From a checkpoint of a small image classifier: widths [48, 64, 96], 10.6 epochs.
Rows from block 8 of a small image classifier, named by matrix and row number. Rows with one number belong to one channel. Each number is 128 + 24 x the weight over its row's rms, rounded and kept within 0 to 255. All counts start at 0. Numbers have three digits each.
After each channel's rows are labels from the 100 images, of 14976, where the channel reaches its highest value: "top examples" is what is common among them. Only what is clearly more common there than usual is listed. The data: gratings and oriented noise at many angles and scales.
# convs0: first 3x3 conv, stride 2 (model.blocks.8.convs.0.weight, 96x64x3x3, each kernel summed), inputs 0-63
# convs1: second 3x3 conv (model.blocks.8.convs.1.weight, 96x96x3x3, transposed, each kernel summed), outputs 0-95

convs0.69:131133113131165175135142176090129143125132149113111097117146101155167112130139106073155145138132107141159088137154146095085118138114136120088114105145108131108127136112121161112079123146076122
convs1.69:106139150106145127143148089138132098128129149115123123122097171126144127111219147107127116142116111117141140121136153117167135128078143134126102137118112148163157111141100062133143144129121094112104133136112141130110139123174104134145113149157103126151131114154145106178138083137054146147
top examples: stripes at 60 degrees; windowed patch

convs0.89:068119124106110126094113086132127166122116098103104144106121174104071135152119115177128137173144146153145108149145129151084139110136120113129126169132090138145106134148129118106103121164142143
convs1.89:135100188163127144104113102120152136155115151132111128080116159135096093092198084133116143135124134134123131139172116145140114138137100116165097110136144133114133158153089148135124135138086140100117176185143108068130116095133133137108109125109138106132100124147116144101124096144142125154
top examples: windowed patch; stripes at 105 degrees; stripes at 45 degrees

convs0.6:115106134165139134136155121108184125119110146119156116129138132088120151104107112078084100108150108103103151120091139104180101135111133164134166125123094144145163119147157143132180125138126103
convs1.6:096154136126109127128151118130174076140127137116105157137119090146110123104148138135132124114170137139125103113115149123107112114122151103125143152130118079093100148126128207116091062145119130173129142121126127155148117176127147116126118060129097145111129151115160135121168153106164125127
top examples: stripes at 30 degrees; windowed patch

convs0.31:132093099146141112100116140123114160132095102128148079128139099118163141120095123093114098112149098135122134144093094146136096177096122147115165158113171121126123135114189142151157141123149098
convs1.31:134139099106110109107117133117158116137125099126141129163148072155108148122117153115107178136128099154128096145154156140131132097107107161143121139129141100119087125139127194124134105143119135182153130125130159107168170190111119110164088089153114151131118139121101114134164121084159125124
top examples: stripes at 150 degrees; windowed patch

convs0.64:126135115123102175121171099128139147119139127129119152093138140096092149109132129075122123140134131143147094127113139118123125105166128169163152118139061173120143115161184093110146113133125100
convs1.64:096131174126118129120168131136161096167121134119111156113143149165074100082165120138103115128192134115102069105154137101127121131129132109136145114115137086101099143131094160145111099148120143174127122132121110090162105125169115157118101097111121125107134129124167135084135135144151124133
top examples: stripes at 30 degrees; windowed patch

convs0.51:106162161079117161095112132125145154131153128124125109125151188135122161142115144104144124165165126150097118139114094110075093136128119107144125113112129165152075131137144119098084109150119114
convs1.51:136131164126129122098139103131168112128115139115124147111138143142103129121196150136113136121102104129146133128127161130150121128068087133196059143100124130121150155144091132127126121124095137146132136170130114105123146142156129151120076119154115105157113139164163092132154071129090134114
top examples: stripes at 45 degrees; windowed patch

convs0.85:131116114168137144154125179125078151142119108128090131107122062138180111167144124112122145122132116112114093113141124094139139153154151147088112153131160131129130139056149143109129128119136116
convs1.85:125135141091165144120132128121136116158121123129128135165103150163140115116180146087091140140137086168134182089133147120162151121095121148112121107141128175137155090122111105152116142094136111153104098122090153134172132123108114120201133148158113144135153112113123123192132128123104118125
top examples: windowed patch; stripes at 60 degrees

convs0.94:126109125143136104117152130108135146121088138147158083125140129118128152110071133072109098105151106122106164135082085127138090163106102153131144152127165164147122118162165146136158128133134108
convs1.94:115137099115102131124120120124153100142127126114141136148113086163104154137112140136120182109123105146130113132132161154131132084133106152120114155135137109105086110131114205121128087133106133168147136112143158122162160200112128088147123087140108151119115139122097128122162124075178122116
top examples: windowed patch; stripes at 150 degrees; stripes at 135 degrees

convs0.40:156147143146145153141140144123130179131145178114122110123119062114166121164122078153114147123115126109076162132076128129151124120167136153102115153120120122115124128096089156142137144112103131
convs1.40:101141140116149141093163136129067114113119122146148149175123113120123116090137132132124102159118116137134188090111145144193166109106115123142120149130142122090095155135136184138101133125132122159141154087104162110152144140112124119160111167157088143141145120136100121176136171110134138129
top examples: stripes at 75 degrees; windowed patch

convs0.49:139162149148154141143177126110141154133117184135148118110105065118161125144113091126109137115116125080094160119096138121177124122142114149095137142140081143117146122133097168102139122118113107
convs1.49:077158140128147157127165109140101081182097158131136144154117101163094129100144113106136107144146123105138194105101138143166111144099136157101141152128126129115107138117102162130112116133123118158105138068112149150190122154119126097130143162130081137136130135115113131138133164096127135134
top examples: stripes at 120 degrees; windowed patch

convs0.58:141159137157142126109142120131120167140116150130146102141154161146097140105091134063128114122142124136125132137104088107082108130112143124191134107125123161135087119197143102141099144138115111
convs1.58:149171115137089099114110097152126128143141135136134133114136116160083142205133144132122138084101109109132133157136144174151121119170122152163069152112150106082105136129119192131146123123121138149099135134134117151147156158139134114099175120124118136144100160124103104094133121112164112145
top examples: stripes at 90 degrees; windowed patch

convs0.66:097102104134102121142149093090154160139098101116135158104134165089085155129124128101130159142179110146120107131125101093118150120123128143165141113122106153136139151145176093126169123158152101
convs1.66:141122163139120115120132118109194128158145137104109149099118115166098116124153143128100137144195138154120099103142142092068123116163134143150120117128112120101114137155140191125126089151109132159123112156136103112144099146152139114123123071103155141110112116112170145102161129127174115141
top examples: stripes at 30 degrees; windowed patch

convs0.0:140162137122132126112149118131152138132137164123174095148123093131146124133096077134136111095137096117107202125093099144148120105091107128108135171126110117116111125184079154139128127132121138
convs1.0:079155129127125144129114102127093088153130160125135116139120087154083146110125099127142116122111135124144176122084140161156123139104117143128120160104104116097113171122103177100123112140117114152121133080134140134169161183106136091145129154126072129129109159096115144125138142067135126133
top examples: stripes at 135 degrees; windowed patch

convs0.2:110133125135073108121121094121094149126079093137089171110125128117117115154126109165136169135095147153119133142122093122140149084100147141138113174131087155150115142111151103124159122154151162
convs1.2:157116156149131137131077169121114155128130147138132096098118114142135132128093117135117162161136113150117108153140123132094145144183117139113149075182134165134129093111130125110169156154126144129145091165142090114158144124102107154152151086099183123122099115113074146107120110134158125140
top examples: stripes at 165 degrees; windowed patch

convs0.42:091073093149116109120123128111103142139091064153131140117134155103099137142129145136111136122129134132128115137132097133128138164132121115144141147139155150139126137091202077128163115148179118
convs1.42:159111121122125121127078157122179146156129106121132139121131085155125154131093131121108206139145098169109094129152134102097144095153128170107137114158156135108095103135111169115136103125118123159133117128141123102165123155123112083156145089146160135125111124118101159110154132115187121120
top examples: stripes at 150 degrees; windowed patch

convs0.20:182145143118159154105112158100151209103113113082103107128135125110128115152153114114154155147101131157114098153133112098099126125106103159114141103155164150143109162119127134119109120115112116
convs1.20:137116149111121149154107150145143124100139129155133137117154183130141129145126170147152150128095124108163120143091138117159135168121114128125129104125107177155131133103155055103163159131149136080157092144133156175127162124130132157128111142133138097146119145147093131134107100178086162150
top examples: stripes at 0 degrees; windowed patch

convs0.32:183146154106125129123130160100132139151136122104123051140100094149146111143134103153150150138115132123144081166126126114112088120103124125106117126151155150110100144134113119151088141094072123
convs1.32:127167094109125129143101132135115147099154124126114070116149165128147109144114154129171119144067177141144152108090156135146154144130127124127122138091144122139152118109146108112115145130128133048134135106099138135100177155120137130140136195129121121155133160155084135134088136155114137123
top examples: stripes at 15 degrees; windowed patch

convs0.56:181145144131134146147148116106159143142120130142137139117117101110115133124122108110117143101117131082116116156118183091159098105149134122102160135160097198097185153118111126144131108107118100
convs1.56:117144070134125130154168144145127130126129107126126145118135161138166122121096135134170088140191165118128118099129115119097135152134179114111172123143104084118115153148154141152106134140132106114112101095120146204145114128160144139127157164101109143143160149123169115121120173127101145132
top examples: stripes at 30 degrees; windowed patch

convs0.62:157141118168099123146120086111132153126121100129101083158133187122114114142126144185114138139109107114131144130118104137099112130090119108139113158111137184150123113138094109168107168092115148
convs1.62:150149099133151115117112137153069177107140127143138127114160113090142130167113135115130113150112128130133156123125106182159181104164143138151093118143150104089083160177140163114128149125115139114128187114142121132116128111106150136087167146154123118135132141137116120093111165127180136121
top examples: stripes at 90 degrees; windowed patch

convs0.9:097156137115137144110138117151131156124162136131091178090124142095093143143136114144150138147133155143129114133132154116087124076182123125144137084113053145139122123159125092109122103139118130
convs1.9:122120205111144133113144139116155112151130155112119133106125163160065098100173145155112105102134130094120094093120141074141151150143109096169137109104158138124131127114107129141102120119114132157124102163138112087159126098154110150133093126104137123119132106133133143081121085163114151141
top examples: stripes at 45 degrees; windowed patch

convs0.88:136102107153140157155111158131116155148136124142110120129139087128174123166132070202128119122112121132071145130098120131158132126152165149112123139152120120109136113059141114117143144124126113
convs1.88:141105156103137112105093145136084158062115120138122120157117133076138109119136153148095147161097108134140131094112145114181189104143127115152112112153151140095119153135142132127123148136140121170128115110093161157169151132102125132140148131147108133128135145133090100194134163137127134096
top examples: stripes at 75 degrees; windowed patch

convs0.33:164087131172142144113115116103179123127115107132154067158129111125129117114106123143107104091129119116098145129115150153163078171126143113103145157154158135140163146106110165128139112097102116
convs1.33:131126046126118118150103137152123099096128103108126146150145142119145130119073145146151114117133157140126099100132139139113142116121141126137143154155112025106098136165147193121103125124118121124131115093109164156119126144136151111160121129123115142132137164121147093136114154092149122108
top examples: stripes at 15 degrees; windowed patch

convs0.53:142142117125121129183151113117134114113126101134131156106143169093110135111130149088117118110131113109119071118113124075155139115105115138099160099117073149140163122164180106150164149132138122
convs1.53:146128167145110134151152124123137126131131146102129169101145133124106147156117142151137110121193125110121096105115108092106155160160179111103152113155137079104116158164168162135119107118129127127100122109117095165143068142162150161094160095117140167133109138119151107082139135129143125127
top examples: stripes at 30 degrees; windowed patch

convs0.15:177129120140127130120109156101108138156140133136116086134121093181145095155123124178164146128111130130116114134132138141128107142144119105083140124161172133113127146097087153138069124094083145
convs1.15:137155091117128126149090133151125120110148119135112061125136184146165110125106146145157110105066157120132141089079131128137157162149136112149117120108139126138147109117145103132126157115132118081119104100095155142132162125107132144153132191126111100129147160138082141140073136118105135126
top examples: stripes at 15 degrees; windowed patch

convs0.59:083103110097103132091104097113151141105126082095110110157148172102079128124129106168126148155136152140153117138142125153125147126081134101118137202124138139121139143119133105147150136133148150
convs1.59:134095132171118124129116104121136167128128139118121114086142141109122103113164061104124143173130154139116152143177105146116113141144130119105140089152140131110117171174131154104155141131108133069141194138129109102081128107100128133110121124088152115121116100147097158120134131149173111146
top examples: stripes at 105 degrees; windowed patch

convs0.44:094092115152135138143150105105141122127116080158117170104116132090110147132136119085117133123154137119102110091108142091147148122132138152122166118127088141138147135128201103115189113148148117
convs1.44:121106194126128124131153131129179082156139136101115145133106147151111115115153153150105145115190104115133093096127138069107124126140148129127146108114137100116139121153126134109101082126114120169090103141115072112149087125167125130122098069122144145109117115095168119133136103120131137145
top examples: stripes at 30 degrees; windowed patch

convs0.30:096123127131118138127146098123129150137110088153127194100123153079070141138122133119127129127144141143115124122128135111108135103136115137166154119124070154143134109139174075122170120164169119
convs1.30:129114188135134117106130141114160126153124137108117149105108137163094113107148131138089144112171126122121066113139126081101118135159125115158149101127156133103115122129109165112113105134115128188124100162142092115172094125173136135135127078102168135090113114117149152081129110133156143133
top examples: windowed patch; stripes at 30 degrees; stripes at 165 degrees

convs0.10:192133158122103161126106171123126132149142150119111107147127140176141128126120134130162116156112129107101099163121104111106167150106112125090119112096162145139108135106082166144075153121109116
convs1.10:145139118117109146112089145152122164112139114144112100097153147153127136155128135129150119165069155128154157136080128153149137142153117154122088088112131154127128169087149075106159157128148142098131110119130128155113157111120130137110189170141127105160114153165089116162092128113106123116
top examples: stripes at 0 degrees; windowed patch

convs0.65:127177168141142141134153121124147148129129198123147125100103096122167121129111084114123145113121118127089166114105117130141127110147095153104129108138104153127118139148081188095128140117088117
convs1.65:073147110119130176123144127122089071180103154141136136141120115164090143111139112122155130131101135104135182132108140153168089139115099164106150145117118128131101135121098168149137122136113124130133124076139163141174144173103117102122123146121071154140116147127114146114139158091129140136
top examples: windowed patch; stripes at 135 degrees

convs0.86:134108120148119143138152075121134164097152112126141143117157160080124122113125140057122117132124118118137129089090151122147160156136118179107173107117094160138154125113147130131181124144122119
convs1.86:110119184136129128119164124134132093119139139107131176111139124108117104107139142150125100108154140118160081112115132080128129120155193130147138138124117075092118189156164164119105114120121127168129124138125098140125090110176129158089148089138113167121117117131172122105135118103109122138
top examples: stripes at 30 degrees; windowed patch

convs0.50:092118122136105132125119109121108155134104075150102187102129139095076132176147107170142145138111151138123127130137105126120158100131128127147108138137074149136110111116155086119152112174159123
convs1.50:146081174131137151119099169112124127159095152127119121087101128159120126115145104135126169131127100108120111139138130135091135148195095121140124084166143171130153103122085113122142122137100121170134098160146091097148109099150114126139120093113193118111115132122114179113134116131157134131
top examples: stripes at 165 degrees; windowed patch